config.toml
decoder_norm_position = "pre"
decoder_parallel_block = false
residual_init = "zero_last"
precondition_frequency = 20
batch_size = 192
Rows from block 4 of the image encoder, named by matrix and row number. Rows with one number belong to one channel. Each number is 50 + 12 x the weight over its row's rms, rounded and kept within 0 to 99. All counts start at 0. After the name is the row's rms in percent of the matrix's.
# convs0: first 3x3 conv, stride 2 (encoder.blocks.4.convs.0.weight, 144x80x3x3), inputs 0-19, a 3x3 kernel for each
# convs1: second 3x3 conv (encoder.blocks.4.convs.1.weight, 144x144x3x3, transposed), outputs 0-20, a 3x3 kernel for each
convs0.54 100:56 32 56 65 36 35 47 44 46 48 61 56 22 74 57 35 61 72 59 27 37 56 60 45 44 43 57 56 56 46 53 59 58 26 66 53 37 38 40 38 40 53 57 68 84 45 50 54 38 59 45 48 58 50 59 41 60 78 64 63 38 53 39 61 51 60 42 53 42 53 62 37 56 44 38 65 43 48 61 62 56 65 73 52 44 65 48 45 51 39 56 65 39 41 58 50 52 60 62 52 38 31 16 69 37 56 49 56 61 55 07 73 44 66 40 49 39 56 34 45 47 48 40 67 40 33 25 61 51 49 61 75 66 42 56 33 31 41 31 41 35 47 58 41 54 48 46 28 56 49 65 42 51 33 54 51 48 57 51 68 42 35 53 44 49 57 63 46 41 61 52 41 26 44 36 41 57 40 58 37
convs0.55 102:41 41 45 60 51 40 37 50 59 50 46 66 33 56 50 45 42 60 39 27 38 58 45 42 43 54 46 47 57 49 76 51 52 52 15 16 48 53 43 49 52 59 53 49 44 63 65 60 48 64 45 76 43 39 35 85 82 56 63 52 66 57 33 23 39 53 73 41 31 64 70 48 47 58 59 38 62 61 39 44 71 47 55 60 49 56 44 55 43 27 46 39 36 42 48 62 38 03 39 44 27 71 71 19 51 33 51 72 50 59 55 31 59 51 36 35 33 36 45 50 38 52 55 66 44 71 63 56 56 53 59 60 55 55 53 46 48 47 43 40 36 54 65 67 57 41 59 41 40 34 41 52 38 61 22 77 29 69 47 26 48 79 42 32 45 54 60 37 52 56 54 49 58 38 37 44 59 70 39 43
convs0.56 102:51 61 64 52 47 45 49 57 46 49 52 61 44 52 64 48 40 41 66 64 31 47 49 66 58 50 28 55 39 50 50 39 43 26 58 58 63 71 53 44 43 51 64 56 59 52 38 48 54 43 50 52 35 46 63 47 16 65 51 58 59 62 30 72 52 50 39 44 45 81 53 62 60 36 34 49 60 44 51 38 33 64 46 29 37 46 47 47 54 50 62 58 32 64 38 40 35 51 38 40 34 41 59 67 49 40 57 53 50 32 33 58 53 54 46 71 32 51 69 49 46 40 35 38 61 27 45 35 36 20 65 55 46 64 54 25 89 70 37 51 70 48 60 64 56 42 53 42 41 34 41 53 45 42 15 36 66 50 70 52 82 68 47 50 33 42 59 44 39 40 46 35 57 57 35 48 58 57 51 38
convs0.57 101:60 33 53 41 36 43 43 40 57 35 60 36 50 59 52 65 57 51 51 40 26 46 28 50 53 50 70 51 57 50 30 40 60 53 38 51 68 52 78 44 59 55 57 54 30 30 33 58 52 42 34 67 47 54 70 58 38 45 51 31 36 53 49 65 35 58 61 60 35 43 58 43 50 37 47 55 46 60 58 48 61 53 41 38 37 39 42 54 56 51 49 58 41 47 41 42 50 62 57 35 64 53 53 51 46 50 66 43 33 42 50 61 52 60 41 37 65 55 40 45 58 48 72 46 37 72 53 36 72 46 44 55 49 56 53 54 37 45 47 44 57 38 38 79 44 37 67 49 37 63 49 33 38 47 42 44 72 51 57 60 66 40 20 37 57 32 29 47 46 53 67 35 67 36 64 46 39 43 29 48
convs0.58 103:61 42 39 42 48 41 48 19 71 53 70 38 26 59 47 51 51 42 48 43 52 62 37 65 63 58 60 39 16 51 57 38 67 53 52 43 41 44 44 52 31 53 47 63 36 43 47 64 48 60 38 45 46 57 57 41 76 52 54 41 38 38 54 47 35 57 41 54 44 44 46 57 58 49 51 53 59 58 56 57 58 56 45 53 48 39 34 58 43 40 37 47 67 50 48 51 36 37 47 50 45 34 45 56 60 51 44 56 47 39 41 50 56 56 69 27 41 44 64 46 46 61 45 53 41 45 51 58 52 39 35 49 74 45 23 51 45 48 45 54 55 50 48 53 61 75 64 64 41 55 27 36 33 44 41 41 55 43 16 35 53 56 43 45 32 45 25 58 43 61 56 35 52 24 36 39 57 56 63 67
convs0.59 093:49 59 48 64 52 67 43 59 48 49 42 66 63 57 74 20 58 37 42 42 30 54 40 48 68 30 47 53 44 49 56 48 32 51 64 47 36 42 63 49 57 28 36 64 43 61 62 81 44 39 70 36 64 54 38 67 47 57 39 60 53 61 57 35 35 64 30 48 58 55 48 45 44 59 44 48 55 58 53 39 59 53 49 46 47 49 42 43 58 56 46 67 38 53 56 52 57 34 45 68 70 31 67 45 37 39 30 55 63 48 62 39 53 61 48 64 41 56 69 66 37 38 79 37 84 68 63 46 57 65 48 51 36 56 55 35 65 47 56 53 72 68 20 50 60 51 52 56 44 61 35 49 46 53 43 29 43 50 28 71 49 30 64 66 79 57 65 67 43 67 44 45 58 54 53 40 38 52 60 49
convs0.60 096:44 30 57 52 41 52 68 35 41 60 59 53 55 58 39 57 53 63 52 51 66 36 53 39 53 60 25 61 35 43 55 28 70 26 07 32 57 43 49 55 31 58 58 30 50 39 39 49 51 44 58 44 61 48 57 55 65 32 58 29 56 45 28 51 72 60 78 30 46 47 24 68 45 48 52 49 76 48 45 47 47 34 64 38 69 40 35 52 39 49 54 64 60 60 53 32 40 46 43 81 69 50 53 55 55 60 48 29 54 30 40 29 43 51 43 45 42 51 55 52 49 54 29 61 42 37 49 53 46 63 29 51 44 34 42 50 35 55 34 33 34 54 51 58 46 29 37 40 33 27 54 40 46 54 56 54 34 54 48 65 43 57 36 55 49 44 56 54 50 57 48 64 47 36 48 31 43 28 61 63
convs0.61 093:46 46 59 33 47 68 68 37 51 49 48 50 39 44 61 57 52 63 36 71 69 52 52 45 41 52 27 49 66 65 43 53 48 37 45 43 67 48 46 37 49 47 60 51 33 55 55 64 73 47 60 57 46 55 29 55 62 43 40 80 30 64 65 54 60 66 37 49 65 61 48 44 54 55 32 74 39 31 49 50 15 43 43 59 54 50 61 57 55 59 54 47 38 44 48 55 55 55 37 40 69 51 49 61 56 62 52 59 50 51 50 61 58 62 40 45 64 40 49 54 37 48 72 47 62 48 66 41 58 43 34 67 50 53 61 64 41 26 47 49 53 40 58 37 54 60 50 54 47 51 58 50 44 61 56 37 61 36 28 45 36 53 53 49 52 52 57 61 50 33 51 53 54 45 45 44 52 66 35 51
convs0.62 099:60 29 33 56 41 53 57 43 45 50 47 53 37 61 70 55 45 67 71 47 43 44 34 55 67 48 63 40 48 83 55 46 43 57 49 38 38 49 59 35 53 79 34 59 59 43 41 47 42 51 47 47 77 68 44 43 45 44 47 41 37 49 33 52 58 73 44 40 42 57 53 39 55 41 54 76 46 53 50 60 54 53 61 40 50 61 48 61 58 62 32 61 51 62 49 52 52 51 58 53 55 41 54 57 36 67 56 55 36 28 58 61 41 49 53 47 41 58 38 41 36 49 53 45 52 30 65 22 50 58 60 39 47 57 48 57 58 61 65 54 64 55 64 72 34 66 40 65 71 53 49 54 48 53 26 39 44 55 42 54 52 65 51 47 55 49 43 45 42 45 56 50 31 67 49 36 36 48 41 49
convs1.54 097:16 46 66 53 56 51 50 47 60 65 45 31 33 27 71 43 51 55 46 61 45 57 59 39 33 55 27 65 53 53 48 42 58 49 60 42 66 46 52 45 46 15 52 57 49 35 49 61 78 53 50 23 61 67 35 40 41 58 38 52 42 40 43 41 65 55 54 38 54 35 36 53 45 33 47 54 29 62 62 40 42 58 50 34 50 48 46 32 67 45 54 35 38 59 51 57 27 28 38 48 41 30 61 66 51 53 42 39 52 42 49 53 38 61 47 44 49 48 57 57 48 49 50 39 37 53 32 56 51 41 53 38 46 46 26 39 47 41 48 86 34 61 69 43 44 54 59 50 42 36 68 58 56 54 49 62 35 65 56 31 33 45 56 32 40 34 60 70 70 53 53 64 36 61 66 59 85 46 49 29 46 37 64 36 35 45 38 35 55
convs1.55 100:42 63 69 49 53 62 54 61 49 19 39 49 47 53 35 38 43 44 51 41 45 56 76 60 43 47 36 36 63 18 45 48 40 48 39 33 51 50 37 55 59 67 55 76 34 41 70 37 44 26 52 71 55 53 66 24 41 39 48 44 40 37 45 47 60 67 54 43 66 53 49 38 41 49 69 46 41 58 62 53 74 46 25 73 54 38 60 41 60 48 42 61 73 41 37 23 63 63 64 60 54 29 62 51 46 55 43 46 43 45 29 51 49 51 58 36 17 60 26 61 51 41 23 70 52 17 50 63 38 62 30 63 41 37 34 57 50 29 43 57 66 58 54 48 50 43 67 54 48 40 52 56 48 63 58 37 50 43 47 54 62 35 36 33 55 41 52 48 45 54 35 47 50 52 71 64 32 62 38 56 49 27 31 48 73 48 57 62 52
convs1.56 101:48 45 56 68 50 35 49 62 66 18 38 47 29 70 67 55 66 44 60 48 51 57 22 49 50 37 72 49 49 52 56 30 48 53 69 55 55 32 52 49 36 50 38 54 67 55 57 42 50 40 46 53 16 34 47 48 26 48 20 67 58 76 41 51 44 46 37 52 48 35 41 49 51 35 57 68 67 32 42 50 47 59 58 56 53 49 43 42 46 39 51 68 58 53 51 65 45 58 53 55 59 65 67 43 68 41 65 43 58 46 60 48 35 50 56 54 63 63 50 50 52 53 38 61 36 73 44 60 63 54 61 54 40 42 55 51 55 45 42 53 63 40 35 45 43 52 73 41 64 30 51 43 44 53 56 47 61 65 57 27 47 41 43 43 50 53 65 58 38 46 45 49 67 50 33 57 52 56 51 40 71 41 43 44 55 60 62 70 50
convs1.57 100:55 52 32 33 45 39 44 72 28 36 30 34 52 50 35 47 29 36 56 53 36 53 56 65 54 61 63 70 32 39 46 71 34 52 51 69 70 56 56 42 47 55 61 29 52 50 37 49 54 77 62 40 72 54 35 65 50 35 45 32 62 38 68 47 58 53 41 44 46 37 32 50 42 50 43 58 56 36 53 72 78 60 42 43 54 62 44 36 60 32 44 43 55 41 38 51 54 62 53 65 57 39 50 58 59 56 64 38 52 46 43 46 58 49 60 55 40 50 50 53 46 46 38 61 55 73 50 46 73 48 59 38 42 45 58 55 47 39 55 42 52 33 47 46 50 62 35 48 66 50 62 74 52 45 42 47 53 73 64 49 60 39 47 35 65 61 59 42 48 48 55 53 66 61 49 64 57 49 50 53 58 52 53 42 44 58 60 55 44
convs1.58 103:50 53 51 64 31 54 42 54 52 40 45 32 09 53 54 43 58 30 46 42 54 67 60 56 65 52 60 48 53 46 36 65 69 65 40 44 24 36 71 53 53 31 47 52 54 37 47 45 53 46 50 58 26 82 64 39 52 41 67 57 63 47 42 65 49 55 39 48 51 47 48 61 54 67 55 37 67 35 66 61 65 36 26 33 27 44 59 31 48 32 59 55 51 65 33 41 57 70 31 30 39 58 59 32 50 41 32 46 42 74 40 46 36 61 60 64 41 53 52 58 58 46 71 42 55 65 62 49 09 83 51 61 43 36 40 62 50 51 42 52 51 48 44 44 53 60 57 58 55 55 77 55 48 52 65 37 38 46 61 21 59 45 48 55 53 48 54 58 65 58 35 30 48 42 22 44 74 66 58 39 52 49 51 71 50 57 55 61 43
convs1.59 098:46 56 63 43 57 41 45 59 58 75 37 42 45 61 45 47 46 45 49 53 46 38 51 54 51 28 28 39 78 50 38 40 59 54 58 63 59 63 48 74 74 34 33 72 52 51 54 56 42 63 39 42 45 48 52 35 29 51 45 42 29 42 34 34 54 50 67 63 46 45 68 37 27 57 55 50 37 32 52 36 40 58 80 57 42 51 67 60 48 65 54 59 33 73 23 45 68 43 44 62 34 41 52 47 38 58 31 52 52 56 57 65 54 50 63 46 45 52 48 38 70 40 51 56 44 33 60 47 33 56 49 49 25 54 39 50 57 53 47 48 61 50 65 69 48 71 48 52 52 49 40 33 62 44 60 47 47 59 43 41 63 62 53 63 45 54 48 40 34 45 86 45 49 53 21 32 72 65 53 53 33 49 47 70 46 64 65 70 54
convs1.60 104:37 55 38 42 64 48 27 64 47 77 77 39 54 54 49 43 46 49 33 53 59 48 40 53 46 56 41 39 42 37 52 43 28 43 48 43 34 35 40 46 57 51 48 58 52 43 43 33 44 42 50 42 55 44 61 39 34 41 56 59 44 51 41 45 56 60 39 52 21 57 66 47 30 86 66 53 45 41 22 25 65 51 31 42 27 47 46 51 49 40 43 61 62 30 36 40 22 65 37 68 53 58 49 30 45 26 42 56 51 57 62 51 54 68 38 39 56 51 58 52 62 37 45 27 13 38 52 54 34 45 49 50 47 34 39 53 65 58 50 60 54 61 53 49 07 62 52 58 52 43 40 52 42 56 64 53 69 28 42 46 38 40 48 58 69 40 61 72 67 43 66 58 68 51 51 40 52 54 43 60 40 62 46 56 33 58 60 44 42
convs1.61 097:34 43 52 46 59 27 41 46 46 32 35 50 33 30 59 58 47 52 65 40 43 69 39 42 35 51 55 47 47 30 63 46 35 56 49 52 23 59 33 50 41 54 41 45 52 56 63 55 53 45 45 56 55 35 55 44 63 57 53 40 53 58 48 50 67 56 38 70 58 49 47 49 36 43 46 50 47 40 36 23 36 61 47 46 66 49 41 47 41 61 67 51 49 69 89 65 74 61 85 46 79 31 39 65 58 46 55 61 46 43 35 42 52 55 58 67 39 59 68 42 44 49 60 49 39 34 56 26 50 49 61 32 36 43 76 51 43 38 43 25 49 51 39 30 49 34 52 51 35 57 60 54 41 46 55 50 62 61 40 43 58 34 41 34 51 41 54 62 58 58 23 58 24 70 62 49 52 47 43 60 56 64 46 46 48 47 58 38 58
convs1.62 094:50 52 32 60 38 14 63 60 40 45 50 35 52 44 52 46 52 40 37 48 46 43 55 54 35 26 20 58 42 60 51 40 29 47 47 65 54 47 63 60 67 48 32 51 41 54 64 33 45 49 68 62 60 41 46 38 39 35 37 43 54 47 64 50 47 60 39 70 26 33 53 49 45 54 68 50 61 45 30 37 40 60 54 30 67 57 32 35 56 55 37 73 37 52 48 47 33 44 36 49 42 34 41 66 61 69 82 60 43 46 53 19 39 42 26 50 50 53 43 61 63 55 49 49 37 52 61 62 54 43 49 67 39 58 75 51 69 54 47 41 54 43 51 89 53 63 53 44 50 67 52 47 44 44 39 48 32 77 46 66 42 66 64 36 51 44 43 53 52 48 29 66 55 36 34 51 53 39 43 39 52 38 45 43 21 51 42 15 46